A small image classifier, trained from scratch.
Training: muon at rate 0.02, batches of 128.
Data: 73750 training examples, 54.0 epochs.
Rows from block 11, named by matrix and row number. Each number is 128 + 24 x the weight over the matrix's rms, rounded and kept within 0 to 255. All counts start at 0. Numbers have three digits each.
# pw: pointwise conv (model.blocks.11.pw.weight, 384x384x1x1), inputs 77-153
pw.98:161154197107109120085146114151121133142131117151152087107153121152142103117137186126124107178117134129131095119159145103140124138174121109121137087112156113108144136142089105140167139133086141116121125148123133123136124061174094127
pw.99:114170150114120153149132122124138170106140123114128186125126118094114100117082119136108098092105126083167116119102133130124080122155117134124131134159136141119133114133116158160148104172112124193083134109142112142173106119164136125
pw.100:056123093161122117105097139109093126126114110104145134148111104102089107164157102168170151138127138121139121088146093140118090140147120156138110139140114115100155065103113113106116056143140119092136126085120135155135111137143136143
pw.101:128124096117108133143160141138104100109126084131100111114127155119129116113133145085134119126141118101146134140132136158115125159137156113131164122130121122172149145109128099094099152143103074123153133126105156130059141162197119092
pw.102:142141072164114096149089145101160118167147087139171177102129179088132115167105102138108126111110098127128099123114122094158127122172138121108129156142121120129077174136128060138139124137106143091104173160125155102149121132099135130
pw.103:137116135102112119166170149127157125112127139134115156175082129133096113152110127138151128142139154138090151146115094125130125087098105125146103128102112090143152145129126154116195102160118137137154150101120103118136138094120176112
pw.104:103148166090154153127116110130131138139137141168074102115146151119110132129121162159109140101142143139128147124101137085125121123097135170135176146111145073098101119146140105081081132101175096221145092104148125113133114153133143144
pw.105:088110145138125083143123114105118115138145173122139164122111079125131104148133146109111105126131104108162144152128125095143130135164081124173156087107126110133154078164103113154138136142113069144124114105120110082141149129126114133
pw.106:088098134149117133121124106078123108161121087133119130093156127109167154160105163123134167129120056109132132088153118123144152105152141168135139107134196134082089127147099128161155137140110121137127122127107151130112148118088118116
pw.107:104147104106182146097080181101152141153129117144139165150132149162118132125110159176103185092150136166128132125138142103142070144090125142139116155141118083155112166117174116138119140124152113174082142123088096137139107108139147121
pw.108:110158133170139121140125142169090064167128148095125191136140174122166155135104081098152125118138104105176141153094153146130111126137142117101114138091127105143128113136179179106150147152122130156113169124153084138147149113148173128
pw.109:140092116116163140116148081123083125083157149103146156131141168071109093125071118136114101139120152114142176109165088137145178098108148127120099159120085104135128104131162154109127095129091151106120112126147120132178128137137125181
pw.110:115113147127143117108077096215144153124163097124122119135137135143153099109114125134143151146061148191142105129094152118133115133155148134150149136104107090144125159113119147126144187106109190083123108183111147125138136130147152130
pw.111:148088129130169138126070131154087149127118118116136108121113150096145100130110158133095150159087123131127127175120105149133124103129115141115123132087109082119157130121154127154140103090092160131158137102133102087110142145081134156
pw.112:051128088140158135114126130126120108147072130150135163113136142156099098118110134128107133076125121177131132194165113117136136091126127145097128147147134154105120099137141143130112134140122188105156146168154152114083167118133099078
pw.113:110115082119113125118121103123174159139155127109126133125116146092161080118119098111112115110091147163110110117130129096135127107100176128154120125103095119128134129094139044131111131118143184127172164110132101124116108145125142114
pw.114:116169115088111137108128109097148114101164126099126170137125106112101118088118130133120142122142133129107137141107124119124101154113136152137143121157121127155093123141105124132099171174103126146098116140103114107145122146121121114
pw.115:108129152121101161112120131124136133118142095130148110139109137131150216156145127119111175156125159098162122074119170165139139096151132078138137167150164153128076123119096134122099119097121121107133092109151144147106128115121133103
pw.116:127127116163158114106092117143089148110129085133097111132168131100140126109080170144151178138133140133120138134152143120137102133136176172109150135103123111131079117073124177117122162170172097128092135133145103090111112163132152137
pw.117:114127119126140097116157153082095106132133168172124154121114143176101159193094104145192105126171132135097110173091155122129102087119113136095121098131127109145095159152156135118138105102071138123133164106126207103128146108116138129
pw.118:116139133152142173058103115145117115149119169152157170108098116158148112116090171120099125172117132088111175119139126150133082126136156086130110169121123123130081126156101123086111099136123135146127143123106137169130133097101144132
pw.119:108099118121110101112106089140122173124158119137141134122100134109094110128124142157164135117077112122125127130165148137123150108136143113133165130106177104132120124109138176134116146125129079156115130115182131147127183115134168110
pw.120:119121104141112142160094104159103184129143129094079112130092148119112092095163135126128108108133136110109128150145125117125129121153139146094132108139153142096132122146166073128126155127145132084087107132161154147104122152116133131
pw.121:103142119113143104142097142161147113162137108178100126105145120102066222150140188071138121122118122113158128082152152150136135098134153139116122132093129133102125123124113125158116151158096126141168130146128114148126138087135109139
pw.122:147105140138098125139131165121127145107095105170121111129150089152114124112141128113128130145117115130142155136122135116120082164117106127128186100135131107162129117094131163135177100099125151134158127116141125105149075130145148128
pw.123:136190152136137144131106125135169074154147179122122073133133145126105094165093117150154173159163098101142154124144152131116124163118136120151154115124145113125199111150151106120168120137140115136104091092140079118138108177167116159
pw.124:098148129078128118127136154115123153136116131128114099138191145127089128108145135114135132107151120107128145134130171106192158093130100121111126119162132184106131131123124133112136138135160120122105110160144141123155129138081180128
pw.125:139130122116164100147121111106133100131170102114094136096138135141118124132117137137114159120084125112124118106139101130119139132117141200100091162087097120120153111160108125078134106144156125146157118153129135113142116103116144088
pw.126:100086132110085110092130110126133131084088186107115100091110093135139122120145119115124116109121144130147133089131118108126165149097142127123162108114123094123109193109130124148127085102134059129140150118160109147131121155118091143
pw.127:120125142101115109121150103147086128166134134073137095147131165117114120087137172144101090103148127123133143111132130149124137081157122084107122111127163106121169143103103120105116129157173145092099111141125144105116117134155134121
pw.128:146116102083131123115074149141124138122124113077102087169104126165099143152134111151141129135147120189114126124131117131126109088136100154145084077110074139146157138129142138141150142111106124114133152114149107091117074103098151167
pw.129:117145108118128155137114134165141154083130121158110144154118114143140119155131140110181125115116122147122127119062122086177139163125128158154143137123115110094084139116164104081136178097162091110181109154094138147104115142072141169
pw.130:130135112111099103157153138166133134100135122118111091140176099127094116147099145113160107111117133095136094131095149143166130143145085144154138100113091125142103124124123132115099055096093113114124136159130151122189128117164087143
pw.131:174130069141124105148131133145144135152110111126102139164116125144159147093115132117172145127142102124109117090111140113141075116145119136065114109100114128154089131114135152110071114139115090128097111115107141096135144107090170135
pw.132:111129134140153109124096111095158124137119138148144189085128137142126123101120112122098140167121124136130121168082119090141110129133132128123171116152147148117126150099120123119157133059187074169076116139127100116122142051122091178
pw.133:101144130105129117118122134138104122117127134107153145152144100180120078115131130131118075122098112114104155132194080110133139118169117117144126160137136128139135160146084109095127108117142119151155132127112119146117118114132176118
pw.134:101101134103158162125143169194175132105112089093146101134145099104106141123142116135106115138142095126137140115139130114090149183122115118116043172116117117121154129112134135138149119149143092160145087141151099121127167116163153165
pw.135:110094121166081112122150162076172155090133165111132159146138117112142118133157136129074112117107115077138128092141105086145177138080149116163089149142144161120162078135128130147143132138125116144132121143082162109093097137134100144
pw.136:131097116101133160086144161093123102161083130156122089108099124152184118103150152155148144116095144098144112111148122118075111129138130120109144120150180127142082102165132114126121152167113141128105127087168146101101105109130107121
pw.137:201166084117128100120114123169175121134103105088137180169168126117103163109124127171105106119141153195129155118168165095153128112131130142162106153128100094169113123141154123114111105115115141121114119176122130099114122132155130187
pw.138:121115178094084133121139129150088113142111128173170164104116116140093151081090118128172144132107145170153131122114093099105136125102086083164138149130140071138109127133223118058109155124118182149180114134118148151122143192111122174
pw.139:118157156109113107058088127122145103124136143148111139129108125098181123168131148145130120108105128136174139154120099107163140121100120131111123120192113093120127123113120148157127101117115105091117157182102140112111128146058135130
pw.140:151113104126098119134137135084101125132124148094140148132130134164097111132144120160113130161118113141144155151139152187132167180113098143120142129136109131136145144184114116150126140123131150119191128117111149101122112088088110128
pw.141:083115156135098176119170120151154148162102146143136136146136129138128137089092120117129182101095165183120129109141092101124118142107117091142158153110154133108159121127131124136132105163120142073168121131122138134141108097125125124
pw.142:137099125130103145163109140118140136114141098095103096123099121135120163158175110177118075119123104144120129098148118124169122138118116132136114141127117082103137131147122135138119135142142139160101145134164090140126117123151109120
pw.143:164125103144109123137159133123106131105106092094132150121117121091159113122132135101111157146127098089127122139140131119185125150113083144175129083122141155130112133114093104121146096124135126130149112156069160105148116111143112147
pw.144:123080101149102126114123145132136085149074110090106176116085136130152131125129125183148121115108105156151084123103149124142109136152125147142132122134138116132094104116117164132145138139108114133136135156150167096096141140142157118
pw.145:129158151095136132136100157105105100166092138131138165169149100129103150159097165123114110142095134139150094109110105145152126144155142140137129099134142077127123130117096114117118158136106067103116125119140130118147127130134141107
pw.146:139161103101104115132117121117127137105101143098167108141140139134132106136116147127138148171107126119133111140115138132159121078122087146097108093107120153128146105134124109119141117142131115130102103111141096142134122140144103055
pw.147:153114144182103098170153102138121101144160148120109164153142127129109084095113124150133150138120129145152144119162178153157145152116114115103150110119103120097154101140102120128122120085144105073131105125147123131108138142087094130
pw.148:169125147132115144118152126166106112134128152118153072108139146109130120129099130097177156092186121134126139091152109122118135141079082131159137139153072102150110123125149090153156147121162144156122112103082139178136124135124103104
pw.149:109082148153115146150149116153089124155076178130143138157154102138129102124091124109145142138112165158160129080036105106119107116150111134134132098136141110131141079112157166147141106130083124123108107129125087118104122128120146150
pw.150:124128127099151164122146134109133148124115152153187159115193106065104134145142090120120113147130193133098137134118153111081186147107127140107125139158176167088141102085130097122123147152103131098125139158157128141120123148121146119
pw.151:169097103097141102130130116101122168140146133126097139140134117160118172128142138139111106133107097114135144149176106142087099121109123164192148114132142096129098121110076125128130139116142110134178099121160129107114153124077108117
pw.152:173118116108161132141117128102098110131102067123128131102119134127093118131084172168192096142101192087110156148153103134136166120142115151116143125139127143161106106130169126179118122141159096128145107134112162132117104161128099156
pw.153:123123087117133102106162144138139143127171104101136138115163131115168087126161107137155103093180146108106136116158136139158133120124119114106135143106104096087157115093142179144124152144128097131108126117189092146115114081100112159
pw.154:124127094114136117115154104163115153085152119134129103119109119137129110118154162157121131131124137123131088117139129111117111114178114126114133104134132143119131095122113116091140151103153123138153102091106120127093130117122092151
pw.155:111131137147196181148140135110116120151136142163147127103084113123098133127097097099103143142154103169123109127139120138079126144137148113125155140148118123145094155140130084122127117118152140112100116106111140083116120163136131096
pw.156:115102141123120137115079111126134137111100114102151119115132099118116188144136123130154118161107104132150104142124117088154117140095112134113115158122170115110130102124147126131141142173137149154189159137153124143113094151171147140
pw.157:141093131208125137122079089128120100108145126114086129101154123123114146086122089110122124143106161171090159126133102132162101150125151185130101129137117122137118143155106158136133184113131100116137122111158090116126147119104173185
pw.158:102126115120132119171110125157110132125141168121121093138151165124114121165111135157138141131149134130113118081104102119155071132148155133102162083122120154160128129104093141121130166132148139110124098123123186116136136108115118132
pw.159:137129135113122155145195185122139110167084117070118111152107134095114067141108142139126115136141160170174128118134136168135116113143124097154153135104117122128124119096096129139087170131144110126156112115109115136125147129131141147
pw.160:116097146119140137110067141119164116112123163110111112130080146089166109119118119131152121152135102120146091114130112092150148103137112127107119131101100156109090116145112108133105135112171174121138184110140118088146110126120163130
pw.161:144098136095097093117126106116161116090137135145115158147111151088131108147121112158113116157154131134127181120147086127113102098151075137114139129098127050127108127135128135151158149092121142141103107123111094108134149128071084146
pw.162:146170143137084104131146091139166144177147119152141059135083173100133136135131144153110158108137125122158104159118125161164156128125115160116122067145129148085147112105114116148084113116109100180156133099177130105122169167158096155
pw.163:147119129098096125154127160129148141088102118126208120107102103111148101175101105112145136168143115158107168164134131079132109133135097137100097135124159135125145151120145120102093136161129115138106099148095158093130115101174133119
pw.164:115107111139132114100081120130148117137102110111167114102122119089103141091125097116141101131115151131111101114150097147109092114131102134155101092133118078158129113116129167120116091143106143160100123105124097157136140115088140088
pw.165:132154111157154093169134105122130162139131119102126162087132164121144126113133160128107130156135146104057117141136123126128149109150129106142131104149139116168157148092142143083181117113139129114116109124143065104110149077080124098
pw.166:127123130147141106172152158137116124121158126126138097154115127116118160133110110181176103132134090138178123129107136100150128131158097100168140126121110082123130125121116139131114124167129155106145131140117158122140121116123153139
pw.167:110082134137133119145150189166095142138127101116105123087118125154099181127158147113134124106148111172139077128087136153119110162164133130149132151123111121117153138100062136147161130133135091143104092133129110115110126108108142104
pw.168:140115129142119148136146101103152132162118141150150112167132111141097164124148129080148095143130105128195177097140127125100104187114124113136142156142108137120173118128103128113110130107123127149118154144094163160090098140139142109
pw.169:138115132141102148102142130118136131159114165138106085096102122120146146062144105131145145138190153133095138131109123087173127114139137167138124111132134125089128144100187115099155161113119139169097102109121112147147146167128094157
pw.170:131161154129141110147143155156109132101148116140107156082170137140132102123126164151167140091118165139170108139127137150133096132113144139119124138129077102122107133132116174111128136129131051168073156200109134140132113066105182112
pw.171:123152126138113160167113134164169132125121117091125106110130110140134113153170097129121101118105100120106167133157142135116089136123123100145138153133127139131169145126097157164123150164102178118142112194099159137126107139192102091
pw.172:117141141173120140086125167114141137134120166133140137111148111130164142132151122128154115102135125136114136121175118109114132140141124101091137132120098134127110117104115187113087157137103119155129115116171136091142130112152142100
pw.173:077133064167127115132174175125141137100166157120125126125066110111151102132102137161134138148113139132152102099131136152087138091109149162120156107125109106091160086139137153123116129110122159116099105139125101122149139125127117099
pw.174:182155107129140148129126121144136106088149126157132149111103137140111100122139158130076121116160133105194099136121146156132125119155121099187154121117112113157146186169162145100091112093112113182124117103121112139130131149102155076
pw.175:165180125116132131168126143129146127120118120090155135132088109110141159143171104102127100107114092100128149118074204161104141172101100127153109127132158127113060163095099105137123120095123127119104120164086159120143124101116133126
pw.176:152093117154132151141151149156129125140168120189151151161139121167096144121172138122162102142127149136075140173094125096149162117109126102087096125147167094109133147092105171100101162147159124153129117084113110116127152169116172089
pw.177:123100108174122099207123112142161149149143111110121144132179113114078150105101093097177077174131098094125188157144174074121135215145104118115165110088089133150131139129101119110145141144082105152124099137115133182067104093130135132
pw.178:108122121127140119124109143123058151126119189127122113124134115099091115119136144126141133093149144121157124085178071075140122127157120109141136111094132141119169091145130104141129134127130055119139094154087099122132145125103117129
pw.179:112126132149136131080114111133145162137137125140126098108133092127117115120084142208120132084114088142130140146094133149086128140145089125080114097127096152121105122129131123114163117089093107141110159108129113123159118130108134138
pw.180:093144127097124163124188103126137101163128157137118136123127124091149127125113143162198104138120137105134121106107081132147117120149085109121145131168143163146170106122106128155146145134066173125126133163146063132133109174097111106
pw.181:124105131130116069103116139135131122148104165103094104125134125196102113147079126134118155117118138143131164177140098102117077125157127142110156126154071152113110097140155090119150126157110077136170090125128136144105164163128096131
pw.182:069115128120105146173135119125132117115143187130146105119122087118123148112136161127176125124133131043133121098129153129108122130117156122105153093097136166167160128148134130147163122139093095139100104078123100102112131142121165144
pw.183:136126126148139151147107088138155105136154115139131077123122160119096123123133122148154081140098147144149133171124162170153120120148154147116082130121116160175123152124108142169127119143105151102141129102109147101117128110092094102
pw.184:111143156166103107129117128100149129159131133113113151093094117147121079119163137120112111139096125114119139116116144090145150144152117118121101163121118120160107132159115116164130156116155116134153137138076170157118170164134132185
pw.185:090090148104113116098135117159123132143164091090154084110127146158156061124161157128126125142108128110148093116107133132117121120143119092157157121151116115126119125127089149104156122170107140095126151120111132134081090151145162174
pw.186:147136129192119110111138153121143129119123125087128141161151141116121158162120133120110133125120147124109114115118140119131127122125135128159111194115118113095121142182134084129126134146094136082147107092147108078096115135145086147
pw.187:143091102131105129090121106130122141147168144146140070137120135107124131143124131193117100141162131146120121159123129084101137152138147118126123091137125110129139153068142100128133170128090118120131156146142146104156158095131144106
pw.188:085128129126143149107126102113106144138097125145168134163122099188106122159130128160124133136132126152178109148097117113119078115135163093102098102130092111142112139186106134173125127071114066131119102137132171133121116097135074138
pw.189:140139125115144138118114139154098098143140143147105149137113107161141152134153124101103149138130152085180138134097134089148122173133112122144124135162121113155128115166117118136101125139123151137081142117146138111094142123121127101
pw.190:128124119132113095106091076163159103118098095133126157143125112122144116140096129120100134108111131140130131097102159100092122061161177140148140156187149134154144163125117141137114148099117095135137153131190153161096137132112169172
pw.191:153108145158141134107101121126145100089137148116137152118091128142135116124137103116122132131119105130107154144141146088094099163156178128132147124114137101132074123150093113132124163156174112128127120146123092118137108141126123114
pw.192:160121147134127116114135130103102105144135174131197143158168132119101190124149110117187113112117111130097140170127104138143086120177133097112118130114126096132128135103121114116158112157123151111090123095128089114137107108104093111
pw.193:128128096124121092124156080116099101126131117131117162166204108127156128144126141102112133120140116175158170085093087108131149123153154097108103101145118174173131130138119111131168113117115083097127164092118155106140141150092090121
pw.194:108124151156106131105117098095150119122140140106134154108128140142107135146147133096170151111132139151151153135168148153120169125106094139135158164138143127133112132145121129119084128135131115082103133152055147111095123133095138032
pw.195:120161121115112147127124142100154112115170112080164129139120113112091150155133144098170101083148082144153098104140139137187116130148167124193126123113155155142107135126099117157084136099114126111183132153136082157115093150118090125
pw.196:179134106143126130114174125160125126167136084114131142139091121153119122128134106101163155101116126142087179168146128117107071132155160151096109121107131157109123097142145126101120127110120124121093107100151148138114092123139128121
pw.197:136163145087099106138078131117131128139135182118083129135126075099156103105109117099162123171155090106100132101095114156150082123146115131152135153112111135108119120156164135138115105146127117093118116115136103159153133134112140141
pw.198:155115117124125154118149126137125114142123145105153179145132112110114149124162119131147141124137124130150101158081166121130155080111116106150117143139093076130150110146127117144111180113109131132074137099102136142120120095099119128
pw.199:116157101132148144170090172139095128138100126139153126153116111117129093096147149151149150112151153100106131136129094129120109128162112115147159085104108178154147093142108184156109153134113120117118131109109151140066160111096125131
pw.200:106114123167130163113156142141106170089143154107142162089088083132121099151109121122145096159092139150138142106151116129116139163117108177118088151117077143084107114216173126124134148146079114091128166092104130114118121149097113168
pw.201:111104120128154144105125113143130132149132098113116105108127108127135122143112124143134152162141125112111137137156067116141163121177113121131104137124137139133131096118138166150119143108136105137128122131138140127178161123111131113
pw.202:120140122132096127122126173117119173152113146145119120114124174122146123118125143166115132114117117128116168125090158146094138150125106117107160143125138124137153122159142144105096096129150128126099123143114122163147149114127151112
pw.203:151123137117116133127147184148103166108116107124100149121124125130125137097107090095121139123105108106084127138133141139157137145138185159153125128106101148109119137115135121134143128146128144128138127132106154159088131121143121117
pw.204:138128096110104116179191131110141147137103137179166113142179133104091145189128153084093076123118138157125110118110120122095103146144102137171130154121160113122113142145130140050116143116106144165076145105083129118098135140111127130
pw.205:143120065094143142144124148130112125132129108145130114115154089133126137109151114129161138125117193084125111107124116100120164140101145110121154116089152150143150127086109136133140115113125121125202101165158115101127135158129124143
pw.206:100146135111173186112099108146098134108122123138141119123153090103084109149109119154119101129152123142124154130118117161125092118161117144110176109133155097134147146153135151087062120160126106170147127110136131157124122127109157149
pw.207:127126123148128113126140107105128090127097140129125151118137134102157158114164097128123096193133205086096148153122126107141124127134166098170153168092173151137170165176151126144152129115150166096135110097134132113131170173121131087
pw.208:146181150123156153091147161084143095157126096106143137164114141132106178134148156161129117114146153109090140135145130135129129138127110114147121172131094110150106063112132151142143145110118115157124126090128183124116123159092148120
pw.209:121127114148145142138137123099129116183123122152078141103134130122119132086162165124128132126146184120133120122131127100152119106125128124105115150171132113091128159113116120098139143126120095168115118124137089132133172118125123107
pw.210:109123092150148109146128094118164143149113144140123135129115107128120124115088150144124127148119078165090116148140151139152143178140121148103164131160104117078095136122115110156129110117137123096153128156120110110147147094129161137
pw.211:093099119174134127135126105127130118166160126145110112135173144135080150134106107163151130126095137099159108159118119147137123138089113132113146084104091138148136124159140118114146092099128116119126083115092150152118091154121124148
pw.212:121102113178120149141126103116144152110135063135119114105115135115106148100097158128147102081171131106138133106164111128183099108108145114119173145103155111106153138102136147135141107129128122086109141105153176079126106111124101126
pw.213:112174129147176129101141108151152159120103082094184162090090108139113116153173137102125138152161122116149115110135111133124117133153093121111119109142120103118161137217105114153198098103159134121123125123119120124146128152096097148
pw.214:123133127118139125140107129102146148152103115160147121120179111102131163124150124141084149116136097208146120118179122122083111124123130125115099113153173127092172104136130137143128171170087093123112108173147096136149148141179204123
pw.215:136115089166161125134117137148144138136113113144131168138101148156121136133129125154143099083162121108149115162184128152094109146124153137110131109140153100127085140133133129118174130154147182120194123165118135158109129107130139103
pw.216:141169096136139129122147121147155077126123108114150111143165153140116076143162148152141110153103147118134103110093149122135111143132181116141132146114132153119094192143092132146136108141129149151140101144106120124107077128109156074
pw.217:132130167093124112130161122129117147128109111115125155131101150134144151117131173120114104118152112143128147104091122109125161126116101129141109098130083119131086149146110099133127152089118148129099124130113154135123157132144156195
pw.218:132159115158161100115131126141098099124097107135105153124109147134138113141122150115149099091138123139127149112094094110088145097113145132116111149158117137154090114154127164127097111138101087108117150164165121116136094185118147096
pw.219:105135121176121099131105102162106128139123108137100124119114098178131106127112121128164107174152127138136155138131102112162108101162099150179109098102168074136135147165154127122153153152156086111094099137136143155109129136151118130
pw.220:106120139120120115136125136143144146127101139133132109144142160096129129143103093123159112142181181121142178132104143137111109095104153144148157136111149129119107112142110169099188161115164102134118101109127128146096111106165145131
pw.221:130101161133121166105135135106144163093093113151126106127108125133128100096116141140114131092114095117114094108152135154137099151127117113109124147117118135129114124099111106113140142144144106121150108085113102114160144168090112133
pw.222:133126108097118143107104131131161110087151169165118087145120178141153132131130137162118128177137154119153126088149095125107130115131140163187109159143101145145140175110108118138080070098103103125103130144083112178142143167127159092
pw.223:138117133104124137094128132081085090164109131123091103128085119136103162129143182164083150133196107093106075141128115157112147137125129134079150099144113110145103113112106123126127121116169108111113132149080109107066109087154131132
pw.224:124134113159162147122117167142110119118132142119096147121140116082156162123130128113140081173087133120129132169103089102141106091112116152166131143123190125131142124132098173124127076160130115136134103115131126102128143117169138107
pw.225:111139105148160111131151111100115147158119127128158162152159140135158139134095106114153165142140084131123156081139141106115090121144114122133110173097136116129116149130125104130103160103158152134096184124173093078112129078161098152
pw.226:160158145111130124134082127157179118136107142123125114087124096148127144084072139112101131131122133122124154155111161109146132150109119165106143123163114167167128108127085122166134133120110109145145147145157118124092142085136110121
pw.227:118165137165102133091149119116142101141139123141123107144183118153120142093108131117199129154130117154168132139126151135133104135118125158117126115121121110185139138144137138150155150125109102103121085135146146118154106122170153122
pw.228:142133151134099172144117169107105147127130113121134136122156106109088090150129115182135151128109125157112128154106103124112127133087158160136107170127118155113095150147143098149147137125085079140125084119114124137111117115095166119
pw.229:143112173157149106110150151122108086157119100127104133141112109095132122148100121153185131110130133134163138095138130134126129138163095116084163150092126138100155151147106119128156134084137133125147174101104143119124169143164144167
pw.230:090108127137165112173061113138076144108117137129138187126100117101141128090104147132139108103136105104118174125137131136098108178155130106122151150132128136156112126119079146189116136113144142132079087118111120129127164123138134117
pw.231:110118147148099096144135051129124167121137131139116122161099154117120122116144125156124109135129107118139107102123134153102098091119109131078139159122172089121130125120146133122143136177142138097114120118093147125082110116096134133
pw.232:158164082139134118154105152121125142131162125102164145118120107157126104135120125155128124075134120158159103127149131112172096152168170123119164161098091114162111132117091159172148179077126115134141158145106140124107140086128120093
pw.233:090111142131116115121096135127141167067138123131094105133073098095100147125134187118119162149149122164154116132101105133109117104118099101153144100146136120136169117113121174098117139136153129152130154109098129144110164075102153092
pw.234:150132127084171079145109142125075094151146131143096154130115172056089153128150153155107136094114084131090117121156101121098125098140105121143082142139103089124105120120141148159116080109080174153178072111126129148150120152106145117
pw.235:125128146138168134132131133124089153103103134158086151119147162145104111150128138123174113099103116095149084133169097134125144107152146096139147117114117114137173129158107148148167108137160102152120140094176119131117124101104097150
pw.236:120158155124173128122120122103190141129159120112121117087123125119152129076157147119087110113128171128155132108126141137146114148136119097132116112128124097165121117106130128132157127122104159123144153133123089110150130132135110113
pw.237:156142106116184149097107167133125134156129132133130140139082103094112130125101085135143132118139106135182120119121116078120105142153143090147116147130145117144104109113110128140096125111124082131146133102142125170139105135111149115
pw.238:095112118104145148122195131154123147125136144123152129207112165149138120106099133155143136143159120090146096131132110111110136104128123096115086126133089114112120120125149111115189085142142101132130098140127124138143139150100121098
pw.239:125121155110125111134131142149097174134156097150126085144119128117152108153098111108126129152145135107139105143146134120152152102110148141133114140134158079174145084160120145158113107106115126186115124110069178146159153186133130115
pw.240:140130128135148106099124130140130114112116221168141114121152129157106127106148071124103129114134168107150164111142146151150162112171149105107128142129124148110106089119118114145130123127161088135144168141114112129127154162129142124
pw.241:139117164127101132097145112167154116139092145080161099112120168166169146114105123155135124159112139154132138112124133119131084082136116100138148149129129121128112153116186141126136146111095209134134122160179119115115120180079114076
pw.242:125136159092120142077128116081147096150154168143144094133147100118096105124149126124147109107101150132148144107146124129120158084111088159131140138160101111137152112151158105150117164100104126162168124108108094090101131164094143109
pw.243:091118169127132134100086129096127122141136191125168093136131132101091120124101139101130128137101137122124113166163119088106157146137146073136133150114152125101079132113130167161113125115110188134123138103129152078117106109129135130
pw.244:130150156125099088165218111137133132131152116079169084158114138103087104116137110192155147132166119116152114120139113137165115123126107135093116113135157175105092096127126100129128108140131096095151135119118136105139114141116112116
pw.245:102112118149128129204132142086080113149150142103112154094120141091110095165124161110085108109099163129128125186112086069121098122154151118125118153149133152107104135097085152127170143122096109181133109155167154112126120116183112132
pw.246:142150104131144164113162125111146114125123143104147157140122149128098089092148136150107111089137132109098103112161131145115143135135104138084156167114137120072119116121128182134141140185129080182126093109158129175135102142121108090
pw.247:146092115110107075146097151134165092091109128090144139118082154124141129101116179121111154139108128140117104171116153169121111161121091150149135119120132133116146123161111133145149117123104082093152165122127125107104081126114120101
pw.248:100112103122130127119116083147124139052155097140123125119073105108111148137104133134104146102126146122105115175117141092100113124146095126155113113123137123143109082153140121159135153109126103180107106086125169130087113119118146148
pw.249:133133147125130122133142139130145121130160120107080150131124154124175093136142189134103122137114114105095120120092138129129160093177090134095128094129095094127110129115102144093113083141133107134133140139127127121110167128131122131
pw.250:139142104149099128167120104110162127116155103111141127126144144125123127088132086125140115133111098115088115113152104120121129152113134123170123106099142114131089108146164119097153163124118129118110114049139121064100108155121143119
pw.251:135104122143142121128152136130076164131108128144113130109129127137131133101128123137164114109111155090092130094105155108143141114138098180133167152131120144140122121141097064101109116148131103139141081153110127107137149106127127124
pw.252:135098119126111137091086147130123152151132115107100127125095126134171125127152122161145087144135146151155108089134161112126111126132103129129101126143146134099131098095095162123115127099116108092128085162125110139138130118089108116
pw.253:116118104111140142111131103140159103124140082090119125103144130125121129165125129154140168101129094103123119130116112098145110161144111094070096095117159137134129137084136127158141124137139088131154159089130125143151090127127149130
pw.254:147105132126154168117133111105105120123151130157124104096141154115152160153164140107136149130100132105117121109113100126154138154138120149143137135118098135172099112082127179147119121134149111133109138058095163136120186167096168150
pw.255:157103112076123145108130107097149116118139120170152146107146140161136127058104096100147147107096105112083105131088123171101147150149118106100141126114146106118146137168115133096124101123154152136106094135134112146121141166134132130
pw.256:110121145105142130186096140113146096105100189125111100138163125120098125130134102188100158149108159143121147113097113126140124172107077078139153128105075098147126133116134108109126111244123149142113161127118134137128166132124165191
pw.257:144136149131171066109121088089152131136138123141096093120138130128122152088122132110066120077124129189129080181135149139145074116107144175165142138076098118113146141162095141148126122147153160145125142148127114167127123136150107136
pw.258:162118177146116102116081122118142151134180187131127121169087113092095130120182115093075097172101140129118177122084170106104164089130119136105123136112203114111118124130136127161106106141135152106150172130166174090129124149135112108
pw.259:139135153100175108103118145125144093166116106160146149101156158106094124135143132159173123095101118111126119148113142097137098092093140131108091100130146076136147126135067115138116131088110123111154089092127088142117135156110184157
pw.260:109104104112123165105155102109108129151131195153065108098140094117162131124119183147148103135136094128145168128117156139147118118146113122116133101126136092106133067096120099201099145152128097153124107137132133135141110158123131115
pw.261:112125147148116133082122142072107153178174121118153158106141125154146149135128121117082126097048120111167132103128135122133145090124123122144128121117178153139136108137109141141168140157182077130155133106152113137155098150127124110
pw.262:146130087141136150114109108138121160114099137161154141128115141167138140129117154148104156116118124164139141140120132109105158166109111166113109114124122164110141094148095109173123135136139133137130172091132114127158126142113149122
pw.263:126126147139128100124160148135145105113126144139108081147109123124158083132108082097161122147137144116170101122106131148134120106107130152117082121076130115156129124147114123135136108105192125154063141091126112116127143158134131112
pw.264:083102091099106115164127125144108105143104119094130138140140109133111111138092130154136124127138171111159123147087141143115128118145161141129094097118179153112139112129097129096120136153142090135121136096117079128113135142112102124